A small CTC audio transcriber, trained from scratch.
Data: trained on strings of digits, spoken by a formant synthesiser in many voices, 39062 training examples, 24.6 epochs.
Rows from block 5 of a small CTC audio transcriber, named by matrix and row number. Rows with one number within an expert belong to one neuron, the router's apart. Each number is 128 + 24 x the weight over its row's rms, rounded and kept within 0 to 255. All counts start at 0. Numbers have three digits each.
After each expert's rows are labels from the 100 clips, of 14976, where the router gives the expert most weight on average: "peak on" is the class under the peak; "top examples" is what is common among them. Only what is clearly more common there than usual is listed. The data: strings of digits, spoken by a formant synthesiser in many voices. In brackets: how many of the 100.
# router: router (model.blocks.5.mlp.router.weight, 32x192, trained with AdamW), inputs 0-63
# gate: expert gate (model.blocks.5.mlp.gate, 32x96x192), inputs 0-63
# up: expert up (model.blocks.5.mlp.up, 32x96x192), inputs 0-63
# down: expert down (model.blocks.5.mlp.down, 32x192x96, transposed), outputs 0-63

# expert 26
router.26:136175135138117153111093112147108102139139146119104106108187140125104121128115142107068099148090137110160163122141103144113115099093116104107139153133125167154154108130134137191133084064082126
gate.0:137124127148154118117117124097137148130138083084140147102115100147136161114138167128072154125148127147126110102114120112118121136132122177139102146155142113133117101175154144159177128116102141
up.0:162115131129132125121120105112167133158140087053128158125107084120122182141126172150116157137160144160148120136114132134110108149124117167110141136123090085119123129174134149148184135109115152
down.0:155144118112136126130127139145092141106097129182163126137106108123152104098168087117132155113111147146124138116104064074129155130127134138183097128128137113090149137115118127097107115133131098
gate.1:109111125132176129137121174153190152106144114133105119073107101146109126144149140127155092157123142084102108170119145115165098116160165160120156129159149100087164105100158154131150174093121168
up.1:101120104105127151144117120129123108162129127118175131161133140107136142132117102098139144166135128127145131095127125099097130140086101104153131131094101130162165153115115139145104111166139102
down.1:104102097134097134128098157149109141095152123140143115124074112193126136142118126095112104142111099134099150111109163100162058157112136145148101168151143112110074172118132136085133159150121142
gate.2:110162081126157095139107104135121184134125135085122139108080100159123140140105115117164139117139092135116131163124157145114120096165142112108118070062130108118190100102140103116158166130147130
up.2:173142129167115134165143190142117139133146136148130113141141123093142113152117106112145084155126127154122117133097105164105095163075117113140155121117132129164109124111099084131124104130125140
down.2:093135106153104137162107122112174120080139111117146169112156125101108117106124123158148128132144113126133099157127168148102099114129120170107139157112160141157103080098164156180106145168090150
gate.3:146145125164161082083157167095107125115096128117121152172064147079117082104110104133127150125127138098138131143137123160126149173163142158164102112133097115110102108172129113145158154170161151
up.3:114157127176127098113121126093098121116108126095135180140086152100122104139125116120131118139156160150132149156158116135122154140139114132156107127125068114153122075126105122171124094144147158
down.3:133087128122128153081150148138114092133146095178125139142131089156114091125168151136082174139156125148101137131101115106123144085124139139137130126115142143114100120158152119104166110122103122
gate.4:112120103147134147121118106105091145100155104116106141163089085122080121141142140148132111084202145086118121142071131132119132157134123089135113140153207119093098107144143125131131156137107140
up.4:118142108128143100147133159138139200093174116132119096142118144152121124149114108108126090118145105140126123124093129099166076112121086118124149158134164120076128175116122099117136147149166169
down.4:122137127122160134181158109091144125167109146118114166118122141145167139105132116144161116143154093177112088127133136106120127152113175123155125151111130169163118102128111127105127146135101116
gate.5:088105116121124125147123101192138129121106119108157174113081135107093157131143139164141147132155133168134090114130137145164106145176150162159154127149114096083125140156110119121173159163103150
up.5:083107109105134135128146120138162175117151112115146149161105144137114117119157142134176118117166109125114069114117128107134164167156129165134144144133135142126129121124170139136117183129117107
down.5:124181131160107107142061203139107132136119121132113139125133151111136116135116107134137139093120152152142117144148136136108135150083126122156133140146119085149150104099085124131165146148168139
gate.6:126104120136126106154121123134154145155089116118129164114082140137139104112131132128179117119150118134063090114120172126167135131170145163130139102142143088113129160152143128109122147136167152
up.6:112155119121117115159106111124154057138142143097084120111115114171142133135138145079140112148143099116146153111164189141128126091121110120100085139137114064136163156150163131170122119139127165
down.6:094092139108111111175162123115174154113157100158150100124110157098096138105104141121125145123151118118133113115117116096112151189126105154116144136133111146144103153123164177101159131155105128
peak on: /aɪ/ (77)
top examples: "five" (100); last digit: five (79); first digit: five (60)

# expert 28
router.28:108138122123125141094111108122105118148136142143121096100180138113129105133078148120079132168076134123152169142142102142133132086120119137104143139113165170129137109124158156163104104103120106
gate.0:137137124128125183103130191130142161157110112131105110120113112135127128117119108151148105131115160162103120187112095135167105108084127130111166115143105147113137110119130087131150148133142105
up.0:124163155151140063147125120129158121133177107145077126120136107100131151092138146156110150108131122115162153122170113113097134126136140124141132148085086103128130109160128143121139168126110111
down.0:106153128152123141110145182076087094141169152065102099173105136149155122127146120114137139115125144133149112120149102119106146112130151078172128132125139125139108155161150098120143129094148113
gate.1:104164129160179112133140139100112115125143145113135121065111142119137104110105106151117145108130119177121167126126095179150145114111160141134121094135140104125173067144136147100159127113154105
up.1:125129137127115127113093101111097093107116102122149100154137120134086135163124147069095094173149187125129149115155104114125109123150104165111081161099112165173135145127118135098116084130116169
down.1:126112127115162132114118107102112117124190114097131144135091111095119126159138113134104117086153121179110138110147121165090109119108069107157065129125145126162158136157162157137128122118133096
gate.2:130143125148127095137099147138150102104173106054156122157083142146128108147125107136190116102165113124116094104115146169138105136115118138127136113102102124155118092137132092090141171124127141
up.2:150134130157152119136113118123153132133151111082127117110102141145157121161149101111166105143134127151109145075152118148130113111104121125104131128141136140209151096158138109125098145102140128
down.2:131136110131108113120117122101103132136148130123106137117110147120138109131084113141170167137141095075133114100144126110139114136142127121133164133097108129109109119110121143110152142139108137
gate.3:118116135118095078135181095137121134112107141143147119122093116134110117178101114085101168130135168129174133146131086103152149140196122130159179181076133137112158107102156142152123095125140136
up.3:134151132129146172126079148093151118121181120123106092154165124138149101115152124151129136150096101134061104141093127158159079127050164116151108126166113152151105138134087116065127142162120074
down.3:166115118175137129113086154123130127151099137134140158137163147097157144110159158139152132109141125122155130147093141178070129148090125163120156130164133168148095076094111175101135131129125111
gate.4:117116136151104127154149136142107127084118087115155142114100118125155143101135133143126105137140129122103044144153106123163139181142157119177118148169115112122078106123114108142147113132144107
up.4:157141110104137092132097147116135113111134185121129128184106197130168143119139097146133139106102162083099132079096132165122140123105059145126132139108143134156136110104076102093097122090161103
down.4:146057144129101138099097123137112118128138147131115126127150128171118114161133133134089113137086115118105111133080113154150119115155099133111110132093197100106152161144119121119117074144175098
gate.5:177122136135060089128106115108154110129097120145156098112147119125093128102094154114098137128118111098109102183141086104101105115188075160160160157111121159112135105117151114116115120107132129
up.5:143136136145109085099117093123119103094111108113121075143109095112123125108088147115107122132130112099121128118102145149112117103141083138131125143094177187143142117117169118067134118140119140
down.5:182111153147135105143110097097147103124122078171134084096147094136133139106100131164121068149098068135105117103128140114134107176127087140119110137139162130136099156149145103106084104115167156
gate.6:156128128137109123138123157153108141085103169162142098120108119136166099140101109142142099148112140096126154174116078111181180147144088130143134155117131154136106114111111107175095080139208165
up.6:086135121108153119140126116095173101159157105091108143137157156115080158092152132114116148131133109145140094085115168138091077119140134120098124109144136102097160133146130146078148206119058078
down.6:118103128073145148158102172177147090123173125092115155137147144111049186136168130139124134157127140153151167134152129149105130133143168133131134133105125146111159140141119105107122152130105149
peak on: /aɪ/ (62); /n/ (34)
top examples: "nine" (96); "five" (60); last digit: nine (54); number of digits: 5 (48)

# expert 1
router.1:141139123122099144121111126122099117126146166172137084134170122136126118138079136104080130174105110128145158135124104141125124100119106146124148134125161152135138129135168122159116090087104094
gate.0:135145146129152120144138146139140143165116095091135120117110128109139148160130105129178143133146131093148080108161131110128116172114137084102167142103052081122139172098088127097157138104145136
up.0:106113141119115114125162152120152145146102118126145167083100149092113129128141112150126125116178128127120100108157112122150114188123184072114142120115096125122119156121114184171108151165146154
down.0:181137123118165139134138077126115088119106126142095164133086133117122115084160112147134122108172137144139126118131149131117117125136141154157110144169129134146095112138138109169151110095098180
gate.1:111144103125094121110124099128133114094168161127106118162119140153139122126147115136147143136092108117135143127096169164115123089163123158129152160130190166137113136157165097174092132092093132
up.1:142119154138163108160150159119140145179083107143147139109130123098131123131132130120141129135164137119126123138165095103154152168102151092121116096115073083109144127102082154080167120169174130
down.1:137097161179124148113106181136138182149118080136147110120159140133136207152138148171112108138147095112087102172095108115165128142080078106139132137124146098101146117109113151095110116131162114
gate.2:166160138152128102142104134123093090093223138132133125154138160112155116106117118127139129148105109128105124131101126126093140104121097166153176112086204139169098129137159104114099119117108114
up.2:106122143134133142128143134119168157181076110105130144075119148128139169119142128144142145139162123101163123123131121170134147152106170107075074090109071095099124114113087139130136163179137161
down.2:166145103132098122108088141129089152101150127147124123153151077115102149183108100119109150076111130120120132127108116082133081137133085120154129174106140139118103145115168167094135137121138109
gate.3:078120106113172137111098131112146112104147076112108125090158138091097153093160134138109095130160138147154073136099135171117127108073119141103069152159092109145129116155099119130157145123121128
up.3:102137130118157129081096105123104075108139130140128137149168142138125118090124152158128119116128150165171147144135091138124125100099124167139047113135094134132132111135090111142161127122099106
down.3:128096130106131126114125084119123122093144143112128178171111145127138133131126148116113154120141155116144129103117123152101138100089143094129084109118098149153154140177111111148162131145087126
gate.4:146077108104110115124134102126148151135116141125125112116090122189097118120126118076182137146121113130131166144171139138156143129169128137116078122112096115149156153123133084118151124179123135
up.4:116167153156131122102115135145104125101154137112123139166151148096139117104116117199074100117161120098137081107118126102106112118101122121158133134138141143140107111140116152153113137086100097
down.4:139120125144121112164078144169150170110112114143159152114162126095143141156122107113108152117091146153141120142094119136113069151083115126147125139144131076105146118078069171141136130134137145
gate.5:126110094138093064143125104125106142073150152187171122185090165153101056102129090138131129106139132105082101143119104077138137114172125167137123146147097138145133152143121132135085122115141125
up.5:112158133143158173093159152099144131170077096076097135126165084084203173141153130138108150109104092119188123147126167163092112103074114090107139074142186139154118088113130131129171131139115104
down.5:133144113106147152127123124117145136084159151068094186139102128107124149131146087115142122149106133147154143109174155160108139138134142132135127099148130164145165135141147119168101176122099135
gate.6:095132141135073165085116137122095131058136128116090119091102145125115091118113141133100136138112161127138142105117123152165124091106179108128138109135160120079146122152105171170145140122116110
up.6:113141136131133137106123137170129098122139126097108127118131156103068141109119141132104110125125173115114140080107105133138117101078161094125127095131091123107125143172101120154122146126134104
down.6:148085164100108114094127105147130113125117126128108110150110142153132112153132145141128141133143146119092099143104129114162132147135143069109120115109129124096112159154116123117158138128139088
peak on: /n/ (37)
top examples: number of digits: 5 (94); "seven" (72); "one" (65); "eight" (55)

# expert 29
router.29:135150119102119156101112119160061147147143151153118121125138111103123110146100150099094125176105137136139160157139086134119108092125110134119150097115167166131133100100143166126121112117104106
gate.0:140131130116118141102114144101083148103156095122146080124097078172123130132136140124143157136105120150144129162105138122169081113141117096135145125181164135114115131090160123106110146180122126
up.0:155118118113101129080144099106081126093147138181114100101136092152130086116141121112133138153104144135117158130113095118128123116115155097133134158200170117114137127039130119120127130146098120
down.0:125155064115129119155098129131143131125178114121136131130117156137156081106145125136171127124081082138127080106172166158122102116108115145119117165142144125147113106074167118146098144126125191
gate.1:128120129127063082165109134147131155101149152143130116125126163192107127113099111131174081127158085101100132100133196101137097160138136156116127193100097077118125187134136082128125122156175133
up.1:141137116119119122139133102103104167159146116124082191087134145125093137116143168160171134109144152115134165128141122136121155131129161132108062121075104085084125132153139126113146108144112135
down.1:140158115088146124099102140161168130139108118099091162092143133098146098108109089099093119134129130125142113128099163147160080123096153121118165098148123116116166124106094132144132159133152143
gate.2:074127099082148141119138144112135140117164128109121159120123096176131134132162099118137095100125118148151151128156140106098108134155130143138120117122134099120123122136170167093158140144134143
up.2:174120155180119127132108091163127117135117140146129103141143167084144114129097145143127146157132139108091084119098119146156135139100115120119130144139125133135112122111060091149107127101129111
down.2:170085159133113145092122096100094130129171115177107109142116155141155127143145123138138117145163140114073075131081110125150138123142133146140138118151152131134075118157169111110097152107097083
gate.3:191117125143121123149126135072136128114127130121135142178124129118141132127139154135154108093170133156151110093075189116136161125141129075142170127147139092128117136130180098111113155145150107
up.3:166130151133132111127120130121174137179096117118101160125113130119138147103101119166176146119154126101101130174153120152122151106116137102144137101123099146141112105137107133147121137107073086
down.3:104128124116144109128120167090104174147138115128162138146161095130112137149175110108111133143123096150142141103095131097112061106111097123155132163139169133089129106084191102111097125151141150
gate.4:119132135172148124103153121163127165145118117172125114089185118171147123136128143146088154133118126089097127173127092111153115107142110130162099126090132088135104082059084142104129125144124126
up.4:138127109150152145106156132140128149165081127152109121069159124164150107136156118146114154124101133100095131184126074111140139110157133140173086111118171108118106094079081129098125127147096105
down.4:186141097108095129179156123114113116142084124138083141156107131095153063091101161124120146110111136141153077109081099099127149170146131152135160161132177092142117133108109132127135124131097117
gate.5:070144127122090125156122143114163179170141139110121162113115147160123138151148131147169163083134140140112084141124149102141136141122121145117147089107085122133137133146093131110147129100117136
up.5:166122155120158111090111094118105113123109131168140116119162117102138102126141132091095114130129122139113158109104114163110126107139107109123117151138181141130106110122169115154125111155092108
down.5:125175109077120163103143156112098138150153171098118150121123128167133111141132153116140112139119091150112132124100145106139121124152128105138156124117145130131091128123164111135132133122105138
gate.6:153144152163138146082123138112100090169111118165098146096177101188120106103140121137116136129096159130118149122128143154141139080086148148158117146082155111136131128106110104124125083148134114
up.6:120140103100107099129135129107142167093160102121172113160086147073141147149124117125139133112117094132161122138116086079097107173180119123113135102182108191127112105127146150113125150128120139
down.6:106145098125165120186117126150161125115148084101186152100127158125100135126138108122133088110141121164115116129136153121090113156092115133119098111114101154152113077124164144134147139153099187
peak on: /n/ (32); /ʌ/ (30)
top examples: "one" (93); number of digits: 5 (88); "three" (63); first digit: one (46)

# expert 25
router.25:143140139115116136103106119128121108167114165146130110128162153145112107130088150088091146178105132113163155127128100146132098100105116136116144119121155166111152098126139132160121092113096098
gate.0:111087086092163084096150148085149148109119104088111106161115127126110122079124137143131120068108136098112118086140177109105148153109092184103106128118154129120144139174166102112101136142139127
up.0:172129128157095192124121162168099105126123118155151133097111139110117113170118139102111122115151119137127122156109091152137107140174169096140170149124118115097120124094092172120145140103120129
down.0:116140119152168145126154118134177151106098072120143123139099147111098149139180132137117152123153142161149140105124112116113143130168112120128123148184152130104113111125116183137121142112063139
gate.1:109155148130138122116126140109154130105107112124106117104126152165144132115148122153140133118164125101127104090106162160161136130125156120142144106159079118143114159132111113117119114134191129
up.1:159114170133123136085121137122152112134095111146135088131124113124149134103148134141115141144164140142112121084119140133132149117070115086129154109140092143152122138125104105126112095123151116
down.1:118115123121129092129121154154103140106149134121148145139116141130110109129146090094150089145154121151137135104130121137137100145095182132130088114121057108121151174168137107117135181124099121
gate.2:113112118127146135144144141115169142134126105112124141106123154130145122105148151116163100111133088115097106143133199127144144149127141135113130130125140089144107157125123103112131153122156123
up.2:125092141131133086121155152113115140136131086061134138105116136163085157110146169172132126122147166105112086134158141150133137160142148159135083143114074100131148172145121142109165115149122148
down.2:166143078168108121121078139140135153149118121127081121115140130117140115137120137160146126123039138135119133165100125130158123148138131144143130136114155074116092095114108143084149138140127135
gate.3:081139120139177141189161161165184157098122110120137110106108149144134175140134084120084151137132159142092121170101146130124107112151115093124173155108154120146139135142118116101102121123180177
up.3:109118119110169138127105071115142137107128129098172120105150147122098149135116150080118108151126135153111110147162123119131112136148109158150142152105122129099141120109154110128135118184134191
down.3:120122169129135133144141148144131136107080141151083134105082118102136130169133104116119143158143153178118141136100146121191105127163159124153130132125156094125136146119105164127146136090151143
gate.4:184130088154159121172175142107116123104155114083160126125081111118124110138149128142139092115147141118096089122129177110137149205123145129114119134124155123138135120097111147146111155154117113
up.4:126113144098104142094099107136160125133101158156107128148173121112141125110091142134138149132108149097133153156142083159101116042108107158115116101119121119114119134147130097134142117090131132
down.4:165126119156137175104124123124126135149100099126109111129151063090114166119142164169162121132161139102120123110127108136127090130165149127122122125125075153097106123162100140108142157099077099
gate.5:144103120144133182111144133113108149105151098144095130139088107162150083162170117120107147130141125161123137113113103103132129154163121102182153113151157101127133155114164144121140134113154132
up.5:150096107110133135133129166141128130140133117088102122168177118121113096165139126141171136156135103072114109128100153142142096163129101104134123104114138115159115144127165091107121125145130146
down.5:137151126103099139123140117171131132077091162083121111133146099144112117108116075101113120134129138151111204104143090114139123107135160156121117112124132142118132145147114150114141163129113103
gate.6:122094143114162134129118160101114124098105106154133109133090139135114135125112128142178143107124142116100110114129135077131130141125123150181135138161153103076121144128132162122145152167100124
up.6:130113104110121149178102133101173106172097136131133093154136121159140126104148114123133121147078127143118133115127115110116123121084126141151126100156131151147103124109112122077107108145078105
down.6:113174115148161166142084142136103121138174099086123137132137090104144128183083107123113103134125141151137154141098116157113063136081119127149108118141149130129165088123090115102142135138173160
peak on: /ʌ/ (29); /i/ (25)
top examples: number of digits: 5 (100); "three" (99); "two" (55); first digit: three (47)

# expert 12
router.12:127126098120103119163127115121163103145122110156137104141195088110080168110078165142123150163116125097139182149153095137122148127096117138106079065106085126107144103116163120164085126146086094
gate.15:113144135150096082101135152108153145121148125097134148119107133136137140138130126116069134147163126178149105092152104129112135144128110159059144112087109146129136104143151170125157135082161116
up.15:140153142164080097141113098169163133124101137091143077134113152137184139107142136138105116173152100154083136141128099155143128154116079118093103175135091099138129113138066137104137124084144122
down.15:133122158115157139096136144138091104132162148149136122123164126165086163132150168163139105126147142121097167074119146116128117141139115145166098147118084123127083126125131124115108159162102061
gate.16:097157103126170149108158156091129115140117117094166119158144142101102112138123118152131127149112143141122130122118102127112126135096151146126116105109127152144113133148139148110112116135121157
up.16:121148093134166108138134147121154149121088128151098135140115145121136088145132094136117142139124086157121135139113143113139111146119171157110078089125136096119118163122088149111138107128131160
down.16:112141167129158150134109125105169131138123116067108134121155097115114140153096124111124118089111115156142140153165160158122105121085111115122137086107127129130140072107148143125135139162123166
gate.17:113102137114132171167135111117114138097143142076109131129092142116154075129147110176161106130152140135138140130082133112121156128136144128140099120133176119143105152126170160112125174169134108
up.17:142095134151152101152133122114120109143136152131154132109101165143115125091131127158147139136191145112109143078110147128095134108151125137121149136096108118146113115166132105154129117101116128
down.17:116142077170165155163101171160151133106175100073137133136113140069111149090126143142182124133138108169154077127151161125132106182106126097161131110148091108145112107129123115130122171140126176
gate.18:112087055136116106141137079133215176115154132142125129153119161152157128133143126102094146125097106111096132157122116097133141145138090116124107124125165168155115141120104107109101113112120108
up.18:142166155128129084142112152119089163098133119118137155133116105143088138141104155157123106091136108140161110134137126125114115183139119107133118126107104123087106171129138156120162135124111121
down.18:151112123099123107114123078109150139140101082126094137126105113172145104138123137119153116118150127101121113132152162139090141120175153147149096077158110123113131130164120115140139134104083129
gate.19:127155138115153142154133160137116134157098165145126090122144133112089143141108095141179104142092150102151150159149115105134154143105175115128105181123167150142117176109154116147137139144152153
up.19:140086125130112130076123129097135127146152096099126101132110141155167141111128144119097157138149131101094095115132141156150078123131096129123154096143075106115134089132089159110145112109130117
down.19:126154098136138136133094146091136165084106138108132115135140145126142136171121090103076148116092128150147123169075116130133093132118149126151145144127151125119162128093124111138105123140150103
gate.20:111110099128114094173132117160120173086131098120146100147066109142132152160121132111083114124135129141102083135109132126160125171183096131120128143150143103127100155084131128096154151141161155
up.20:116122099074177129136128111140149144102130074061115131147087135139132160143139161116137132118095135115123122138083174192122077146170173143121114106131171129123140143114133139113129168150101155
down.20:131114135114163062134121133099185146140070135106065135108108127132172111088120089140177163153114135134128128172152146133138127129178167144102162098121135053122145134102120147133148134103141142
gate.21:121137139138123112161138123120124165101172133150136096116122117144163143147140125126148121129112095121102108132135135130141122160171125115127130184162163090138112133100155161103115145146116128
up.21:152123116141121142107101108125151093155124141104131144130162136115108099112124106101105132129131127118125140126138104109109137100095108119117114081090113193151136137132130107133147098104125098
down.21:136116170119180156125107155108104109102157138072116121136156159124109152125146146146116096176105145119108128134107154194138127120102105132098122127132128129134114100131111120071136127123122093
peak on: /ɛ/ (84)
top examples: "seven" (96); "two" (84); first digit: seven (50); last digit: seven (35)

# expert 17
router.17:147136146130143145139113111132126078131159147111092119157163155137130105119105148123115093165103135119159162162102102153128107101092135137119103099103163141141153127153156127144130110112096138
gate.0:112155117143124146135121139130122165133166127124121133090121132169104160136106115110111136123158146137129157079130139126109124128073140135115112118112126148118105103100128129126137128147105126
up.0:139135107145120172110123140132131143110125144106056127099114133162125146162108139106108116167093138123144173167125126134124122129107127132147092115147113118118123093132086127143136135101113182
down.0:101149083150123132150139138125112138103103091096159144130110110122089134134126131114125148093138109093165121120143109095069152140117095121128139115145136167123131113089136141103128137167113166
gate.1:128151107141178136163124139144125132132138129081127179156089149091136124127131106124151140093152123110104091112100137113140132142156148138142187142113139113099137122152154115147123160091154160
up.1:090139118121159133152135135122137158195168097086165163096110126109124185146130137160141141120146078131122093116164167173122112164139150121119147102128119112161109047090116137139151153129124134
down.1:159120114098099101114117141166122163142145179148140126151135079120140088162136050115152133098067122141111169124076097100127106113092134115118145125094148130113158135121124134093123115113144107
gate.2:120130113132078134179142145171115171134124095129127097128127128067123133096127091125124158105140084128126146118118135129145106166147153145167166132126150120106110128131091099145114115094136134
up.2:134123090126163148106067102117112108134130108100131125152145115139135121117132146085188085129134128146167124118138129158126158094112131138113086147162146139112139158148137145156151156101110138
down.2:108130174128103124101113120160144108111140145133134161088143169085115130138146119182142103130170168153089088142080111161130161137115088087146133132136139096148150131113113120146104136097156094
gate.3:098156145125115113127164137091136138164141074103122099145093149077128128159102099143103117141102118117119123121143116122113078140127117139117143120126104130131132078119115080092128115104131161
up.3:143126101113138135137100123130119111104101154156135152116147126144132151112130166080134136100163160124134111158088143127148184101114125140145109133153151119124131147162138137179121097144141119
down.3:149133140161145108101093160196105107124079094104112116095096149109116120169100113127095135143105172111113143146135159172158094134143109087108128126127118070119150151140075130115171154126173161
gate.4:134126142133132156104126146124120096175099165110059127099130133146117142129166137145159156118115142121149185121149145096146139143113196121159099130108139125138144148150114191169132133141150120
up.4:126145155119139151116131157129111090163106149109072118113127127152112132121161134145166163130121144125156177133136134106135134134107191107168104143100120153139142139160124192161137131119148151
down.4:122177114155119076169101151122133151121119150150144124114110105113151112121060105110147104096123129156164120143156094142139110148093100134109175147137111096119169118093114157148143126145174149
gate.5:103119139112129141102129124130158153127094130105106134146110150093166125112128092143080149134151087143122152135149175142130110127170131077179144145092110140098128131148140090137087106126144117
up.5:111113128082168105155154124124120163162117096107092113181104118141148170162102117146118146088179134096132134122120165144134104131146128102154116078100140110097138121100120131124158143089165144
down.5:114120125166126083128160111098152148091088106173134106124133112169141144115145110141122118130122116139165163132159139085111127127121109162137121111103089121122131112125122108150101100131135136
gate.6:125137132164164090151153164089104166136100087149164098119110145151075156109126118117104143080145112127121138109127110069126136146117119122155135149109092141098127141151110197096095136155142098
up.6:072139107107103089161131144097099183088151122196156090154113115148124122093127149113117106154126154136128131126135107117113138113154113166118168161106127144159111094151156090112094126115094128
down.6:108144189135116083143124131120125133123138151119186127153109134118124151146130149133076158123117165107121122128097132139181098136117138126107158155125115133125098159169080115135152093113186101
peak on: /eɪ/ (83)
top examples: "eight" (89); "five" (82); number of digits: 5 (67); last digit: eight (45)

# expert 19
router.19:150135128119122137126114143132102166148131107109124172104146113138143151121082157122093132163126096105174142164137118117104115176120102117131113151167097088118107138131131184143125134127093170
gate.0:136096134101097122121136095125140116100124139164121083188134133132141081153125118151149102147141139151098048154135097099137144126148092150160129138116116137150121162121144106104155154123153115
up.0:128171124125179117150118153153124151150143118124117154114125124129147155142110129126077177123144082139166174123107171143114102132097116110090136112101104155112109126112153185168135125141099132
down.0:142085163090141147111164128135165114152114136155148115096169141148136126137137158145117127165117181118100138126087116129158126128147164155149090116141128132111142135165096124098123130137140084
gate.1:118126145168142121134121123105119118097102149143096128156130111176144123084130139120108139125156096091106115109122143094124195128122116151131152166114113132110098132146124098101129139127160123
up.1:138117129118154139128130129128161126122123111103108110117089150072135127129154112122163105172134111146156102162095171124141113144123172115132143101118145117198136133124119137111133116159131143
down.1:106149128151166109167115126130134155118133074096115132132106113094112205121118176173117124100158134150153118145137153167097136156134124096109092092103092114114114108122121178121166161125124132
gate.2:133136143129132117112130108125120106152159133132184114157124159176122161130106130109104136133099129123171169099169099148114117132087104130123099173139096155161121110120147106140069127135119145
up.2:125136139126119102139144092161082146109082128215100113147114125121141096122149114109121137120119109128096131141114164090162154129136178129107186140138108144098137140090126152125152156096133133
down.2:134095131096107110098135135122109098092178122158169082149132140162100106100128128112099148152118124110104085104103126102120126121154098129121158148111166143146119154134185117140125107102149121
gate.3:128154136128109182098149154131117149146084132128121115139098110124119120137162115152146153116135123174082135095103116124109137076151134135110143101112130119112127142167121107139138150127148101
up.3:142141108130121126144165134149105136158086126154097131127110089156106103180127122125154148110146122165089125104107144104119144080162174100134122111109104092101127152132149112122138160160157113
down.3:120104126113123124129118085144153145104132111143108150123159115151093133175105069086046097137128137147089137159127128107109111120152120169147124133091107138107156125129159105130122139133117164
gate.4:114101141165150111175144143149153130119142109136116116162132141140131114116140128130136113134187092116117107094153141096152143142120127145133164143136075147103132135119136143117159171158158137
up.4:153142159096106087096128137125138108105056181122122138148079150103116081149132104116170120154125153146121096168111090141125137074151159151136155141085161090148143118124139106151123120121144141
down.4:087148133133146124151101117163154144147123101095122157174108107117149154134110138148163147117132145134177081164130140123132134168115142137163085090128100135133107114113104167118140186151110125
gate.5:146086162123086138127141134112159088123104146128127094144180159143134083115140124155165096153133132147108088103141119116142118106137120173133137129141157087182124136175125104120114149130150091
up.5:112156101122167151127123141145138150139156120104130164108148082131131147102098147112128170098140099101147151169112136134112097118127123118107150108142128115100091094105174158166123156127132159
down.5:147101131117059152097188123099124094161103135171141113119143109184155103127155123141132146117126146110114146121105102122159157115140172118142118160126151146120118149151113138120105116099146124
gate.6:177163114087187127131146137130115137143089139094137152107095138129155094125128092089168132138119144104132084133090133118147120119088142147118143094132153125130139111128186121146137126174130129
up.6:140085170135124165122142105121153122186132092090115114091084122134138159145146134141130110131129135166123145148137137177133142129129145146163082120099116117145130124128094116055102114202117116
down.6:167071146087128139112157074095139115123161139115158108147132145144143146124140153166136086152168123110097092110140119136072146110119103129097127101113127154171128110161139118143098096123098101
peak on: /ɛ/ (70)
top examples: "seven" (91); "two" (87); first digit: seven (72); last digit: two (38)